{"dataset": "flat shapes of many kinds, plain or patterned, on busy backdrops", "horizontal_flip": false, "parallel_block": false, "beta2": 0.99, "decay_fraction": 0.2, "weight_decay": 0.4}
Rows from block 7, named by matrix and row number. Rows with one number belong to one neuron. Each number is 50 + 15 x the weight over its row's rms, rounded and kept within 0 to 99. All counts start at 0. After the name is the row's rms in percent of the matrix's.
# fc1: MLP up (model.blocks.7.mlp.fc1.weight, 768x384), inputs 256-319
# fc2: MLP down (model.blocks.7.mlp.fc2.weight, 384x768, transposed), outputs 256-319
fc1.188 085:36 53 35 32 37 94 60 53 46 39 56 42 54 63 64 60 65 61 53 50 41 54 26 39 38 60 54 55 30 59 60 60 51 20 65 64 48 55 20 41 52 48 34 48 46 48 55 49 30 52 41 37 52 62 55 59 56 56 62 42 70 48 64 52
fc2.188 070:67 49 71 68 62 47 31 52 53 31 46 39 59 28 41 73 42 69 30 68 69 37 61 56 68 51 33 63 54 53 36 32 68 81 61 33 35 53 56 61 60 36 48 52 37 79 46 59 63 25 65 74 13 67 54 31 55 77 47 71 45 56 25 71
fc1.189 090:42 53 39 41 34 64 70 52 52 54 30 44 49 63 52 46 56 53 47 46 36 33 50 39 46 46 63 39 37 25 61 48 38 45 61 48 49 62 47 28 34 51 51 63 49 62 53 53 36 58 44 23 62 50 62 49 70 59 46 52 42 58 68 51
fc2.189 103:52 69 19 62 59 28 45 40 33 22 57 47 37 44 32 30 50 46 47 70 41 40 39 47 70 39 59 57 67 64 29 36 60 46 66 56 41 47 59 45 41 40 75 41 57 41 28 34 56 28 70 57 16 53 54 52 40 37 35 95 39 37 45 33
fc1.190 082:54 44 28 40 42 85 44 66 54 58 51 51 39 55 59 48 47 57 31 45 49 49 41 16 35 36 54 34 52 19 52 43 41 25 42 56 43 49 39 33 43 53 57 62 58 65 57 63 33 50 62 22 65 63 52 62 55 52 54 58 59 53 35 57
fc2.190 121:30 69 41 54 48 37 31 39 50 30 62 44 42 33 35 45 48 44 57 61 54 58 47 35 62 45 64 54 54 31 36 14 53 44 23 53 31 51 47 58 42 44 69 43 50 38 28 44 32 38 79 56 25 42 54 46 63 35 37 92 58 42 46 34
fc1.191 087:49 47 39 43 39 86 41 41 40 71 48 46 65 65 59 51 55 46 39 53 24 48 45 18 26 43 61 26 35 33 66 63 34 36 43 61 58 62 42 30 37 38 44 47 57 54 55 58 27 74 56 25 72 69 57 57 53 60 44 42 54 50 57 45
fc2.191 104:28 75 49 62 59 38 39 28 60 29 56 47 45 38 31 43 47 42 58 58 48 56 49 46 67 43 58 51 56 57 36 29 60 54 50 55 32 55 57 52 38 39 65 38 55 34 28 51 39 38 86 62 16 42 55 38 57 43 41 99 47 55 48 34
fc1.192 086:47 54 34 31 39 77 50 50 52 51 37 40 55 61 56 48 54 50 33 45 32 29 50 25 43 49 63 25 44 28 52 43 35 28 60 51 51 65 45 36 37 34 57 61 48 65 51 63 29 43 57 18 51 54 58 31 64 64 53 69 52 65 62 49
fc2.192 098:41 73 28 70 60 29 55 40 50 41 51 43 44 47 30 34 52 46 51 52 40 33 40 49 67 40 57 46 63 43 30 35 56 42 43 53 45 56 50 46 37 36 72 39 57 38 10 39 54 22 65 57 23 46 61 32 44 30 36 87 40 42 32 28
fc1.193 094:47 49 49 60 57 64 37 40 52 42 46 44 44 57 51 36 54 43 58 45 49 44 57 45 49 24 49 60 30 43 70 36 33 13 38 53 51 51 54 52 54 48 63 43 52 45 44 55 43 58 50 12 62 42 50 30 83 43 47 39 45 48 36 35
fc2.193 078:55 26 65 42 33 70 52 46 40 39 49 69 44 34 65 49 69 44 26 54 49 57 49 40 54 55 25 41 19 41 36 44 49 51 40 35 46 92 67 86 00 54 56 39 99 56 55 93 29 52 39 53 51 73 35 49 36 71 71 41 24 73 54 68
fc1.194 092:46 48 25 38 57 72 41 74 57 59 43 44 55 70 68 49 71 47 41 40 39 29 37 27 33 45 69 40 54 08 64 39 32 30 17 62 61 60 46 47 40 43 49 54 50 55 33 54 36 50 63 24 64 63 54 41 63 56 36 40 42 58 35 53
fc2.194 101:20 62 42 46 76 39 52 29 54 52 61 48 35 45 40 39 51 28 53 35 47 36 53 28 43 38 60 40 74 34 47 24 42 35 37 77 32 71 50 54 21 47 64 38 60 30 25 57 41 25 73 45 41 57 69 27 62 43 23 83 57 52 29 29
fc1.195 095:51 54 28 41 32 76 65 84 53 60 36 38 59 68 58 47 52 57 40 39 32 43 49 35 33 42 67 33 39 34 45 44 50 42 49 50 41 54 36 39 41 42 51 64 45 59 53 56 22 49 54 21 52 45 60 40 71 46 53 53 42 60 66 47
fc2.195 102:53 66 32 88 56 39 54 44 42 22 54 54 36 49 31 33 52 45 48 59 39 45 40 51 73 39 53 74 42 64 27 26 55 49 55 48 45 59 53 50 35 38 69 43 62 45 23 38 43 09 54 60 14 44 56 15 44 36 61 78 40 41 38 37
fc1.196 079:44 45 19 35 42 68 54 76 40 65 42 44 44 62 65 45 53 53 35 49 30 52 55 23 35 29 73 20 62 13 59 19 32 30 20 46 53 58 47 51 37 56 58 70 39 57 51 56 26 50 47 16 48 54 59 25 65 50 61 65 52 52 50 44
fc2.196 098:36 59 44 46 49 30 85 40 46 52 57 39 42 46 41 43 45 48 61 38 54 38 55 31 45 45 57 41 90 18 25 08 49 39 29 63 30 58 52 54 36 34 65 43 50 33 29 52 51 42 67 43 52 55 58 31 60 33 29 79 58 46 30 34
fc1.197 135:33 37 47 46 41 66 53 39 44 57 57 34 43 58 75 63 63 43 58 54 57 66 51 19 51 64 69 44 52 53 36 42 60 49 50 47 39 45 29 55 60 33 36 34 46 44 61 21 10 61 52 54 44 35 39 64 74 35 29 72 61 42 66 49
fc2.197 150:73 31 59 71 46 62 46 52 56 45 38 52 72 51 61 57 50 56 45 38 59 56 48 50 51 66 47 79 52 69 75 65 64 60 51 34 52 32 53 49 71 64 25 50 45 71 64 45 61 71 35 57 65 51 41 47 42 63 78 00 42 53 35 68
fc1.198 084:51 58 34 29 38 86 41 56 55 28 47 47 51 54 62 46 58 49 33 46 34 41 48 34 34 55 57 46 35 50 68 55 49 34 57 58 50 53 36 42 46 49 52 59 58 61 44 52 22 70 65 31 71 44 56 71 54 52 44 42 54 55 57 48
fc2.198 096:16 78 49 51 62 28 60 27 59 66 59 58 44 42 27 36 45 39 63 52 45 45 53 53 67 34 53 49 52 51 39 31 47 49 47 66 39 63 58 56 27 41 66 37 60 31 20 41 47 30 66 51 14 32 57 53 60 40 34 99 51 43 58 25
fc1.199 081:36 38 28 37 47 79 39 73 50 64 45 49 52 61 68 48 57 57 32 69 24 57 48 51 30 48 70 46 48 34 63 53 38 30 45 62 56 51 32 39 44 48 37 68 54 64 50 39 39 65 27 28 65 63 51 58 57 49 46 47 50 48 55 45
fc2.199 094:35 70 48 72 51 47 64 52 57 54 60 48 40 35 31 38 42 37 54 60 55 55 52 31 62 41 51 63 51 52 38 30 53 45 44 60 25 58 55 63 27 44 74 38 58 41 35 49 27 49 53 58 32 28 58 33 62 35 39 78 46 51 58 30
fc1.200 108:51 53 38 51 46 56 60 38 43 43 59 51 50 32 45 56 50 43 35 61 09 26 57 05 58 40 37 48 49 48 41 41 51 35 32 49 24 50 60 43 34 41 65 45 40 71 13 57 24 41 57 33 43 38 71 66 61 81 54 61 40 46 51 61
fc2.200 098:86 29 71 79 41 65 55 72 49 52 53 47 61 43 56 68 39 54 51 61 58 61 63 60 56 63 20 57 69 55 57 62 67 82 55 41 45 35 62 52 77 54 34 55 35 75 62 51 55 72 34 72 60 62 41 34 49 71 54 23 48 44 47 72
fc1.201 116:38 58 52 61 57 61 69 46 57 62 50 48 47 57 49 49 43 42 52 24 51 26 51 30 49 39 55 39 23 26 69 20 50 51 09 67 46 69 54 43 34 42 57 44 61 53 28 58 20 36 73 38 35 31 63 13 91 47 29 62 42 65 57 40
fc2.201 102:61 58 73 42 27 32 58 25 47 44 54 54 55 72 35 46 31 53 51 72 48 60 75 70 61 64 33 65 92 62 26 58 54 58 55 34 55 47 61 40 55 58 36 44 46 56 64 39 70 70 15 77 78 75 48 78 20 54 63 49 48 50 50 56
fc1.202 101:41 65 29 43 46 90 41 44 58 45 50 49 60 59 65 54 62 45 42 60 12 45 33 21 24 49 62 56 45 46 67 42 46 00 29 54 58 58 48 47 36 41 36 49 56 51 52 45 45 57 40 23 54 69 60 38 71 55 57 47 53 56 30 43
fc2.202 066:46 60 56 69 43 54 57 47 46 36 54 32 57 45 41 43 38 60 57 16 63 57 48 25 62 64 37 61 34 50 31 25 67 65 46 32 39 61 49 54 61 57 45 38 42 50 48 47 12 50 42 65 41 29 49 15 49 44 34 54 51 52 68 37
fc1.203 114:44 46 46 30 25 81 53 82 55 58 45 51 51 62 70 48 53 54 45 43 22 54 47 24 37 52 54 44 56 38 66 41 40 28 44 51 43 57 47 37 55 43 49 56 47 58 56 54 25 73 37 33 77 54 54 57 65 54 45 45 48 57 56 46
fc2.203 089:44 73 53 52 57 38 36 51 46 04 56 49 44 47 19 25 19 47 59 89 33 43 72 57 55 33 56 83 61 62 31 46 55 61 69 50 38 44 70 39 61 58 62 50 38 38 46 38 68 59 46 48 41 52 39 59 23 42 46 83 52 34 49 28
fc1.204 091:51 62 21 37 40 62 61 63 50 58 30 37 54 57 63 54 52 53 25 25 27 22 46 42 35 44 72 41 49 20 54 47 46 26 29 62 56 50 44 42 31 51 53 74 41 48 59 59 38 61 60 16 79 59 63 43 57 48 45 54 54 43 34 42
fc2.204 103:38 59 47 48 61 44 48 38 54 43 50 37 47 47 39 38 49 40 58 40 56 32 55 30 50 44 62 35 81 25 42 21 59 38 15 57 36 52 57 51 44 42 62 42 49 37 24 51 49 36 83 47 46 42 65 24 58 39 26 86 54 47 34 35
fc1.205 082:54 34 47 39 57 87 50 55 56 72 43 43 53 72 61 46 54 48 49 21 33 54 64 37 31 47 64 26 57 32 70 59 46 39 47 59 52 50 38 31 41 46 47 54 50 45 70 52 36 59 50 20 71 43 33 52 60 49 46 27 47 42 48 53
fc2.205 107:41 66 34 51 36 45 60 40 45 40 57 36 49 42 35 44 56 49 51 58 46 42 42 36 46 52 62 39 62 31 39 42 49 43 29 58 34 59 50 47 40 40 60 42 48 46 19 49 34 62 71 50 47 39 72 44 41 44 25 65 51 44 50 36
fc1.206 109:34 47 41 31 43 94 29 65 58 52 30 51 67 52 60 54 53 55 42 42 08 62 47 19 36 60 60 38 34 43 55 46 38 25 35 46 43 45 44 36 51 54 43 65 43 53 64 36 17 54 48 24 50 62 52 59 52 69 52 47 50 48 66 54
fc2.206 077:49 58 54 38 47 42 35 52 63 55 38 36 57 43 48 45 50 64 57 41 57 64 54 45 58 55 68 47 96 51 44 49 63 54 42 47 53 48 51 47 56 61 48 53 43 54 63 52 63 57 60 56 36 57 51 35 52 53 67 45 54 55 48 41
fc1.207 085:45 47 37 38 56 76 45 42 54 56 43 46 48 54 59 47 57 53 42 41 29 46 40 25 37 42 60 25 34 17 63 47 35 27 21 48 56 58 37 48 40 47 44 57 51 56 38 55 19 50 79 23 64 59 68 43 65 51 38 55 54 57 52 41
fc2.207 110:30 62 48 60 66 39 44 29 52 58 59 47 35 41 33 41 46 34 62 48 48 41 51 37 64 37 62 40 72 34 45 16 49 50 29 67 38 60 49 58 38 41 64 46 56 30 22 53 46 29 77 49 13 30 62 22 72 40 26 96 53 48 45 32
fc1.208 097:52 53 40 42 41 75 57 51 45 38 50 52 44 57 78 52 54 57 46 48 39 48 43 20 41 51 45 68 74 47 49 49 42 41 33 52 57 47 42 37 46 48 41 70 45 65 55 48 45 69 58 34 54 40 57 71 70 47 54 67 63 50 33 53
fc2.208 095:28 69 48 65 68 26 43 35 56 21 59 42 42 41 38 47 44 53 57 73 54 44 58 32 60 40 59 63 49 49 26 27 48 46 48 67 43 57 53 54 42 44 61 50 48 32 19 50 37 18 78 49 12 53 59 62 47 38 33 99 66 45 35 28
fc1.209 107:29 45 43 32 37 72 61 47 43 49 62 49 43 64 62 69 60 43 65 64 55 61 27 31 43 71 41 44 43 52 41 59 42 35 60 54 34 55 29 45 54 38 32 24 47 41 29 34 16 55 47 56 56 45 50 80 66 44 40 69 60 44 77 61
fc2.209 099:78 27 64 61 60 63 34 45 59 31 35 32 73 41 65 68 46 68 46 31 78 44 50 47 52 67 45 64 46 51 65 27 65 64 30 34 55 28 51 53 85 67 26 61 25 83 63 49 49 64 63 59 56 65 56 32 59 59 67 07 55 59 38 76
fc1.210 081:53 41 38 42 43 85 43 57 50 55 37 47 50 71 57 43 57 48 35 48 28 51 51 26 37 52 69 38 52 21 61 42 41 29 41 50 66 64 38 45 30 49 42 56 54 58 50 60 26 43 63 24 56 53 54 31 63 58 36 52 56 60 36 46
fc2.210 116:27 64 46 61 61 35 55 35 56 56 59 44 40 43 33 40 45 38 62 49 46 44 52 33 54 41 62 36 82 32 43 26 49 41 33 65 31 61 51 55 36 37 64 44 56 32 24 50 41 35 72 48 27 45 59 24 62 38 30 86 55 42 42 32
fc1.211 090:64 49 23 30 40 73 62 47 48 44 50 43 54 63 71 55 56 59 29 33 28 32 52 31 33 43 66 38 46 46 58 66 47 07 44 54 47 46 46 31 46 52 55 58 36 56 69 58 30 59 33 22 73 52 57 51 39 55 36 37 54 43 48 44
fc2.211 086:38 64 49 32 66 39 55 47 56 55 54 47 46 47 33 41 47 41 61 33 45 40 55 40 45 44 55 46 80 24 37 22 56 37 21 58 22 54 59 45 35 34 60 40 45 33 22 47 63 44 80 43 44 33 60 26 56 43 26 74 43 42 31 41
fc1.212 099:51 59 27 48 45 71 22 63 52 69 41 52 56 56 68 46 53 63 27 47 20 40 45 14 41 39 60 29 52 29 57 69 41 30 21 49 53 60 46 41 43 41 42 62 52 46 66 53 37 64 45 18 72 64 56 37 55 51 48 39 45 55 43 53
fc2.212 058:39 50 52 73 44 46 69 40 49 45 52 25 54 38 45 52 63 56 64 80 66 47 51 35 33 59 74 60 66 46 39 24 72 30 22 44 21 27 61 50 67 41 64 50 41 39 19 49 35 33 71 58 36 37 37 17 57 40 38 67 56 37 35 50
fc1.213 089:54 54 27 34 39 73 36 45 46 43 52 46 43 63 58 56 50 47 44 55 28 43 48 26 32 47 71 47 41 39 56 62 41 19 54 61 54 53 49 36 39 47 52 66 44 56 44 63 24 67 50 26 56 79 50 58 48 51 47 49 54 45 55 36
fc2.213 092:32 69 47 77 64 28 50 35 44 44 64 52 34 39 27 41 44 29 55 76 54 52 53 47 74 43 51 62 45 69 21 35 47 59 76 59 38 72 57 59 18 42 73 37 66 33 20 56 53 07 54 61 16 41 59 38 53 40 59 95 51 43 41 32
fc1.214 103:49 50 33 32 41 64 55 62 52 63 19 32 46 62 64 43 73 59 35 46 39 41 40 48 25 42 74 33 76 09 60 42 38 20 30 54 58 58 35 36 39 50 45 65 48 55 83 62 60 66 44 24 86 82 60 40 50 54 30 39 52 61 31 44
fc2.214 153:34 58 54 53 59 40 52 40 59 44 49 40 47 53 41 34 49 36 58 50 47 35 62 34 50 40 60 47 75 32 54 31 49 44 33 61 47 59 57 47 34 44 64 50 59 35 24 59 32 45 75 41 45 60 60 33 47 38 28 67 52 46 38 25
fc1.215 099:50 47 34 43 54 73 37 55 58 46 39 50 52 47 73 49 57 55 34 44 28 49 43 13 42 41 66 44 43 33 57 42 44 33 06 59 47 56 39 40 49 54 51 46 49 59 67 47 08 62 39 34 50 62 52 40 61 48 50 33 46 54 58 56
fc2.215 063:43 44 62 53 52 21 64 48 55 63 55 60 30 40 47 61 51 37 54 47 74 32 53 63 53 47 35 35 84 42 45 61 44 37 56 56 58 57 37 62 35 44 48 46 55 52 32 56 71 42 37 60 50 67 64 28 40 53 54 75 56 51 43 63
fc1.216 105:38 62 41 30 44 80 53 55 53 47 45 46 60 65 59 45 60 73 53 63 27 47 44 09 14 52 65 39 47 47 67 47 50 15 22 53 59 44 45 35 53 43 51 58 38 49 55 47 38 53 40 25 59 68 56 61 63 49 51 35 57 50 47 43
fc2.216 067:49 46 66 55 45 52 71 58 51 24 52 18 58 43 52 57 39 56 55 62 65 49 57 57 49 64 41 77 79 51 22 36 63 53 46 39 31 59 55 54 56 35 55 49 37 51 41 56 55 57 50 59 56 67 44 33 28 48 34 70 53 46 37 55
fc1.217 084:54 50 33 28 49 74 50 68 56 52 35 45 44 53 59 45 62 55 39 52 35 45 47 28 45 50 54 52 55 30 51 27 41 28 43 57 49 55 40 39 42 53 47 65 49 59 50 55 21 46 59 17 46 64 65 47 67 48 61 59 55 60 56 48
fc2.217 092:35 61 40 71 51 29 42 49 59 22 57 43 35 50 35 39 47 43 59 61 48 46 52 57 65 42 64 90 64 51 31 20 50 44 47 54 37 58 51 48 38 33 67 46 54 35 24 46 54 31 68 48 30 26 58 35 58 33 45 93 52 49 38 33
fc1.218 104:31 55 22 19 50 82 39 53 63 47 38 43 59 62 70 45 56 50 37 25 21 36 41 43 27 53 62 37 25 41 79 43 49 22 48 63 65 55 35 45 51 46 44 56 62 45 34 47 31 55 86 26 57 42 66 60 73 44 38 37 47 56 64 44
fc2.218 089:31 55 48 46 70 49 53 33 58 59 43 38 58 33 56 57 53 48 45 11 56 40 43 30 33 55 59 49 92 15 60 33 44 48 20 55 38 54 46 58 48 49 55 42 49 46 51 56 44 39 89 34 51 52 62 28 74 47 19 67 56 61 03 50
fc1.219 092:58 60 25 34 36 74 58 76 45 49 40 40 51 56 43 51 45 64 40 42 41 32 57 30 38 46 64 47 47 25 52 44 49 41 42 52 55 36 48 37 47 61 61 73 38 62 44 60 30 58 46 18 56 54 53 28 77 62 55 45 57 48 39 44
fc2.219 111:52 64 40 71 57 38 31 48 54 20 52 44 41 41 37 36 41 50 52 65 42 29 49 46 80 30 56 68 62 32 27 35 54 55 48 58 36 51 62 51 47 46 70 54 49 39 45 54 41 39 74 44 34 69 49 44 44 35 49 99 44 39 30 34
fc1.220 090:49 63 33 23 56 67 57 75 49 42 51 32 54 63 59 48 48 53 39 50 24 45 47 38 18 45 68 42 41 33 61 51 35 18 36 71 50 48 53 36 45 57 49 76 40 61 55 52 29 55 45 02 67 77 55 67 54 44 52 61 56 38 53 37
fc2.220 083:28 69 47 66 75 33 39 41 45 32 49 60 47 26 34 30 40 20 46 47 46 63 63 46 71 28 55 62 41 63 42 49 55 48 63 50 29 52 70 67 27 52 83 40 64 34 43 59 50 21 57 48 09 54 52 41 45 44 45 77 42 45 47 30
fc1.221 092:43 43 21 36 43 83 45 48 54 49 35 41 56 66 63 49 70 51 23 55 23 39 40 44 31 48 75 39 57 30 87 69 44 31 38 58 65 58 35 42 34 66 47 63 56 56 55 59 36 81 55 23 70 55 61 62 49 54 29 26 49 60 55 37
fc2.221 120:34 65 50 59 59 42 53 28 61 35 58 43 40 45 33 45 46 39 59 46 54 40 52 22 63 44 59 53 70 40 40 29 52 49 39 64 38 63 44 55 33 35 61 41 55 38 19 47 26 43 88 54 26 46 64 41 66 40 32 93 55 47 40 32
fc1.222 118:47 55 11 44 51 62 42 58 56 28 46 42 53 56 70 54 57 57 42 53 29 44 34 10 32 42 60 49 47 40 51 41 36 18 31 54 64 52 42 37 48 51 44 61 45 57 55 53 37 42 44 28 57 61 53 55 64 54 53 66 52 49 39 51
fc2.222 066:48 71 45 52 66 30 53 38 45 07 60 43 52 52 38 43 47 51 74 44 54 37 48 79 45 45 57 87 49 61 40 41 61 46 62 58 51 41 63 41 63 36 62 45 32 36 35 41 57 47 80 40 35 59 61 46 43 37 35 79 55 41 38 35
fc1.223 112:53 44 27 38 48 60 67 74 58 55 28 39 47 55 73 49 66 58 30 51 37 35 36 43 20 43 66 40 48 27 70 44 30 15 37 53 61 55 36 47 40 57 53 68 44 59 59 62 34 57 42 16 86 57 66 40 45 48 41 42 55 48 49 55
fc2.223 139:38 61 55 40 62 43 52 49 58 48 42 36 50 53 48 32 45 41 53 40 45 34 60 35 43 42 60 50 82 24 52 23 49 40 35 62 44 56 56 48 38 50 62 53 51 40 35 54 35 55 74 36 50 58 65 38 61 40 21 67 52 45 34 27
fc1.224 095:52 55 34 43 54 67 45 60 60 38 26 43 45 52 54 47 64 61 30 46 33 32 50 29 36 37 54 47 58 08 55 34 41 34 29 54 69 55 38 40 50 58 47 69 54 60 44 59 33 51 64 17 48 80 58 42 65 54 49 77 47 65 29 45
fc2.224 119:34 62 50 44 59 42 59 26 55 51 52 34 43 45 41 44 47 44 59 30 50 33 56 23 48 40 63 33 76 18 26 25 51 43 28 64 35 57 54 51 40 37 61 51 48 37 19 51 36 41 84 45 40 48 61 28 65 37 28 85 59 46 30 34
fc1.225 125:58 60 30 17 31 80 62 43 39 56 53 31 57 55 73 46 63 74 36 58 35 32 28 39 13 62 61 34 53 41 76 53 57 25 29 59 63 49 27 32 54 54 49 54 41 56 53 51 35 77 58 42 74 53 69 70 45 42 28 24 61 51 71 41
fc2.225 099:64 45 51 56 63 57 37 43 30 05 67 60 39 31 45 50 35 42 45 58 42 28 58 68 50 31 18 75 40 70 46 52 39 40 68 59 40 61 76 58 39 55 74 47 46 53 45 70 74 26 57 37 46 69 61 40 45 73 59 47 45 47 20 53
fc1.226 083:43 49 30 21 42 73 71 39 49 57 48 44 45 54 73 45 59 51 37 39 39 35 43 37 34 41 59 29 57 33 55 48 31 18 46 61 46 60 38 51 34 57 55 59 52 60 43 59 25 77 68 17 71 51 66 68 49 59 27 49 56 53 77 47
fc2.226 133:24 64 43 47 64 38 58 40 49 62 62 47 32 51 38 37 47 33 62 53 48 41 49 46 62 37 59 37 64 32 45 20 46 50 41 72 43 61 48 58 34 37 66 38 57 26 13 46 42 33 85 50 24 28 57 49 67 30 10 92 56 42 59 26
fc1.227 125:66 67 19 52 58 51 44 43 33 28 53 58 51 42 47 30 38 39 33 33 16 26 60 39 54 31 53 49 44 54 42 40 59 33 35 37 40 32 69 49 53 56 65 65 40 70 20 45 44 35 69 27 36 46 60 33 60 59 56 41 47 37 42 42
fc2.227 109:80 27 65 60 44 55 41 43 55 61 51 58 64 44 54 72 30 52 56 38 46 54 64 61 65 64 27 50 54 61 68 68 44 68 55 40 58 42 52 49 76 59 23 56 29 68 73 49 57 68 47 50 59 46 40 52 54 74 74 28 64 44 42 65
fc1.228 095:58 52 26 41 60 83 49 46 52 61 45 48 58 56 77 63 58 52 38 05 26 41 49 33 39 52 47 48 55 44 65 60 40 26 43 43 45 55 48 36 49 46 51 58 40 63 56 46 40 53 62 34 61 40 55 37 77 61 60 33 46 41 40 58
fc2.228 081:29 68 33 68 66 22 63 35 40 29 65 40 35 41 17 44 36 46 69 67 46 59 43 71 44 39 61 66 56 70 53 61 47 41 66 65 43 49 52 52 47 41 68 43 45 16 15 49 64 41 63 50 46 34 47 61 22 32 14 66 62 33 41 29
fc1.229 090:58 44 29 38 42 83 41 56 70 48 39 46 52 55 65 49 67 49 31 29 44 36 47 24 37 51 66 51 50 12 61 33 42 37 15 54 64 52 45 46 43 49 53 58 64 61 56 61 39 51 69 26 52 51 65 36 72 43 42 48 41 60 35 52
fc2.229 121:30 61 45 60 61 40 48 42 60 52 52 45 38 49 42 43 48 38 61 35 50 47 49 48 56 44 61 54 80 29 43 17 45 41 29 53 35 60 45 53 35 36 64 46 54 32 40 52 45 31 76 47 31 38 61 16 81 35 35 97 58 43 38 37
fc1.230 094:43 46 43 33 33 84 40 56 48 63 52 40 49 71 63 49 54 51 46 62 33 44 38 40 35 57 54 36 49 37 61 57 34 32 42 57 51 64 36 41 40 50 35 50 55 45 41 50 36 71 46 27 70 57 51 67 53 56 28 49 55 48 69 43
fc2.230 110:25 74 53 60 81 29 37 26 60 42 59 46 34 47 30 44 40 37 57 68 51 49 54 46 70 40 60 54 59 59 35 40 53 52 53 66 38 63 50 53 39 41 61 41 52 26 26 52 44 28 80 58 07 42 57 52 59 37 24 99 57 53 50 28
fc1.231 090:40 57 36 32 39 73 54 61 52 50 32 43 53 63 64 45 53 45 40 51 26 38 60 37 39 54 63 39 29 31 59 42 45 38 43 53 53 64 47 38 34 42 58 55 62 70 45 60 34 60 56 36 47 41 60 52 67 49 45 60 49 48 69 46
fc2.231 095:46 73 25 80 54 29 35 42 52 24 45 47 43 51 25 32 55 54 48 77 43 36 37 54 79 39 64 71 51 70 45 41 59 51 66 48 52 51 53 44 38 32 69 43 57 42 32 37 49 31 56 62 26 47 61 43 41 34 48 87 36 45 46 32
fc1.232 103:53 52 30 41 61 64 55 57 56 48 27 48 50 64 60 37 67 51 32 31 30 43 46 35 25 39 67 33 44 11 64 43 36 27 24 49 73 54 43 41 33 50 43 80 60 50 71 62 21 35 57 15 58 81 61 36 52 48 51 41 51 59 36 44
fc2.232 134:38 58 54 65 64 39 41 34 56 41 50 39 43 54 45 38 45 38 60 37 54 41 63 41 53 43 65 59 75 36 48 15 52 49 39 61 38 53 52 47 38 42 62 53 49 41 45 53 36 33 75 38 35 36 61 18 78 34 35 72 58 44 38 27
fc1.233 096:50 51 40 28 49 80 49 58 52 55 39 43 44 66 56 47 54 58 40 39 36 43 48 25 15 51 62 48 33 26 69 30 34 27 56 60 51 62 42 34 43 52 58 71 48 57 66 54 27 49 54 21 48 55 53 40 71 47 47 46 54 55 61 34
fc2.233 101:48 66 26 69 64 25 53 45 45 21 51 45 39 53 25 30 47 41 56 62 43 35 49 63 67 32 59 61 54 66 40 45 57 52 73 62 50 46 57 39 44 32 78 45 53 34 24 33 61 20 66 49 17 59 53 46 45 35 46 88 39 32 44 31
fc1.234 086:42 51 32 33 31 78 34 82 52 48 39 49 53 53 60 52 52 61 37 50 33 51 54 28 32 49 64 46 47 30 53 54 37 33 49 52 43 59 39 38 37 49 53 67 43 63 66 52 17 50 45 18 58 69 52 60 65 58 61 55 55 47 53 51
fc2.234 100:47 70 33 79 53 29 34 52 55 17 58 43 38 46 19 34 40 49 56 81 45 48 46 43 79 39 65 88 75 70 35 41 57 60 65 57 37 52 53 49 41 42 73 47 51 41 30 42 49 40 60 60 18 35 54 51 43 34 48 93 46 38 42 30
fc1.235 088:45 53 24 30 37 81 60 69 44 65 57 39 43 70 66 59 64 54 56 52 50 50 13 31 24 69 49 47 37 45 60 48 43 53 61 67 53 55 25 38 62 39 45 43 44 48 46 43 26 67 23 52 59 61 43 47 58 50 36 54 56 48 69 51
fc2.235 080:79 26 69 53 46 51 30 53 55 37 36 46 66 44 57 73 50 68 46 44 77 48 52 42 60 64 40 38 22 36 38 27 67 62 30 23 39 34 44 60 82 49 30 54 32 79 52 44 48 45 63 70 40 90 36 37 45 58 58 40 47 48 35 75
fc1.236 110:57 56 46 24 39 87 73 53 57 57 43 41 57 68 56 43 59 62 38 57 28 50 43 32 35 55 53 20 33 59 75 65 48 55 55 56 55 54 49 29 46 57 48 39 61 61 69 45 26 79 39 45 73 50 53 59 42 52 41 28 39 54 89 46
fc2.236 088:41 41 57 81 52 50 49 62 47 54 47 50 56 37 54 63 41 48 60 35 57 60 45 45 58 61 37 80 95 47 40 27 50 67 31 28 43 38 56 65 59 60 28 42 40 49 56 46 85 31 54 52 60 30 45 20 68 57 58 50 59 62 01 69
fc1.237 107:31 59 48 53 47 67 53 25 62 28 60 40 50 65 49 53 57 25 59 37 52 37 44 20 46 57 49 61 68 42 51 40 37 22 27 59 49 57 53 44 35 32 60 26 67 35 27 56 47 50 71 44 60 62 64 66 72 50 45 71 42 61 15 53
fc2.237 093:70 30 56 52 54 58 46 50 40 64 54 66 46 45 47 52 37 43 50 38 49 61 54 50 64 41 06 49 35 64 48 43 46 61 58 43 47 82 58 63 53 56 61 57 53 56 50 71 23 59 26 46 24 38 34 26 61 70 68 21 42 51 84 57
fc1.238 105:50 49 20 37 42 70 67 71 57 59 33 44 52 62 64 57 69 48 36 37 32 37 41 43 23 37 76 38 57 22 71 40 32 11 37 52 62 55 37 42 43 54 45 63 58 53 67 55 56 47 55 21 73 65 70 36 55 49 43 46 53 56 26 45
fc2.238 163:34 59 47 42 67 43 40 50 62 41 42 45 44 53 47 31 47 34 55 37 44 45 59 28 48 37 63 41 61 29 52 16 44 29 36 63 46 57 52 48 30 45 65 52 60 33 37 56 28 30 78 35 41 48 55 21 72 36 30 81 51 44 47 26
fc1.239 098:49 40 37 33 44 79 38 45 50 54 44 44 58 66 61 47 54 51 35 72 20 48 48 36 37 56 52 39 56 32 70 69 40 35 46 47 69 50 44 34 34 58 37 58 57 52 57 52 32 90 57 18 74 65 60 68 42 52 34 32 50 48 40 43
fc2.239 106:29 67 45 55 56 50 57 33 61 37 62 41 40 40 40 48 47 31 55 40 56 49 45 29 57 51 56 51 57 50 41 26 54 46 48 59 39 61 47 59 33 46 63 31 59 37 29 54 23 44 87 58 31 43 64 47 65 40 33 90 50 54 51 33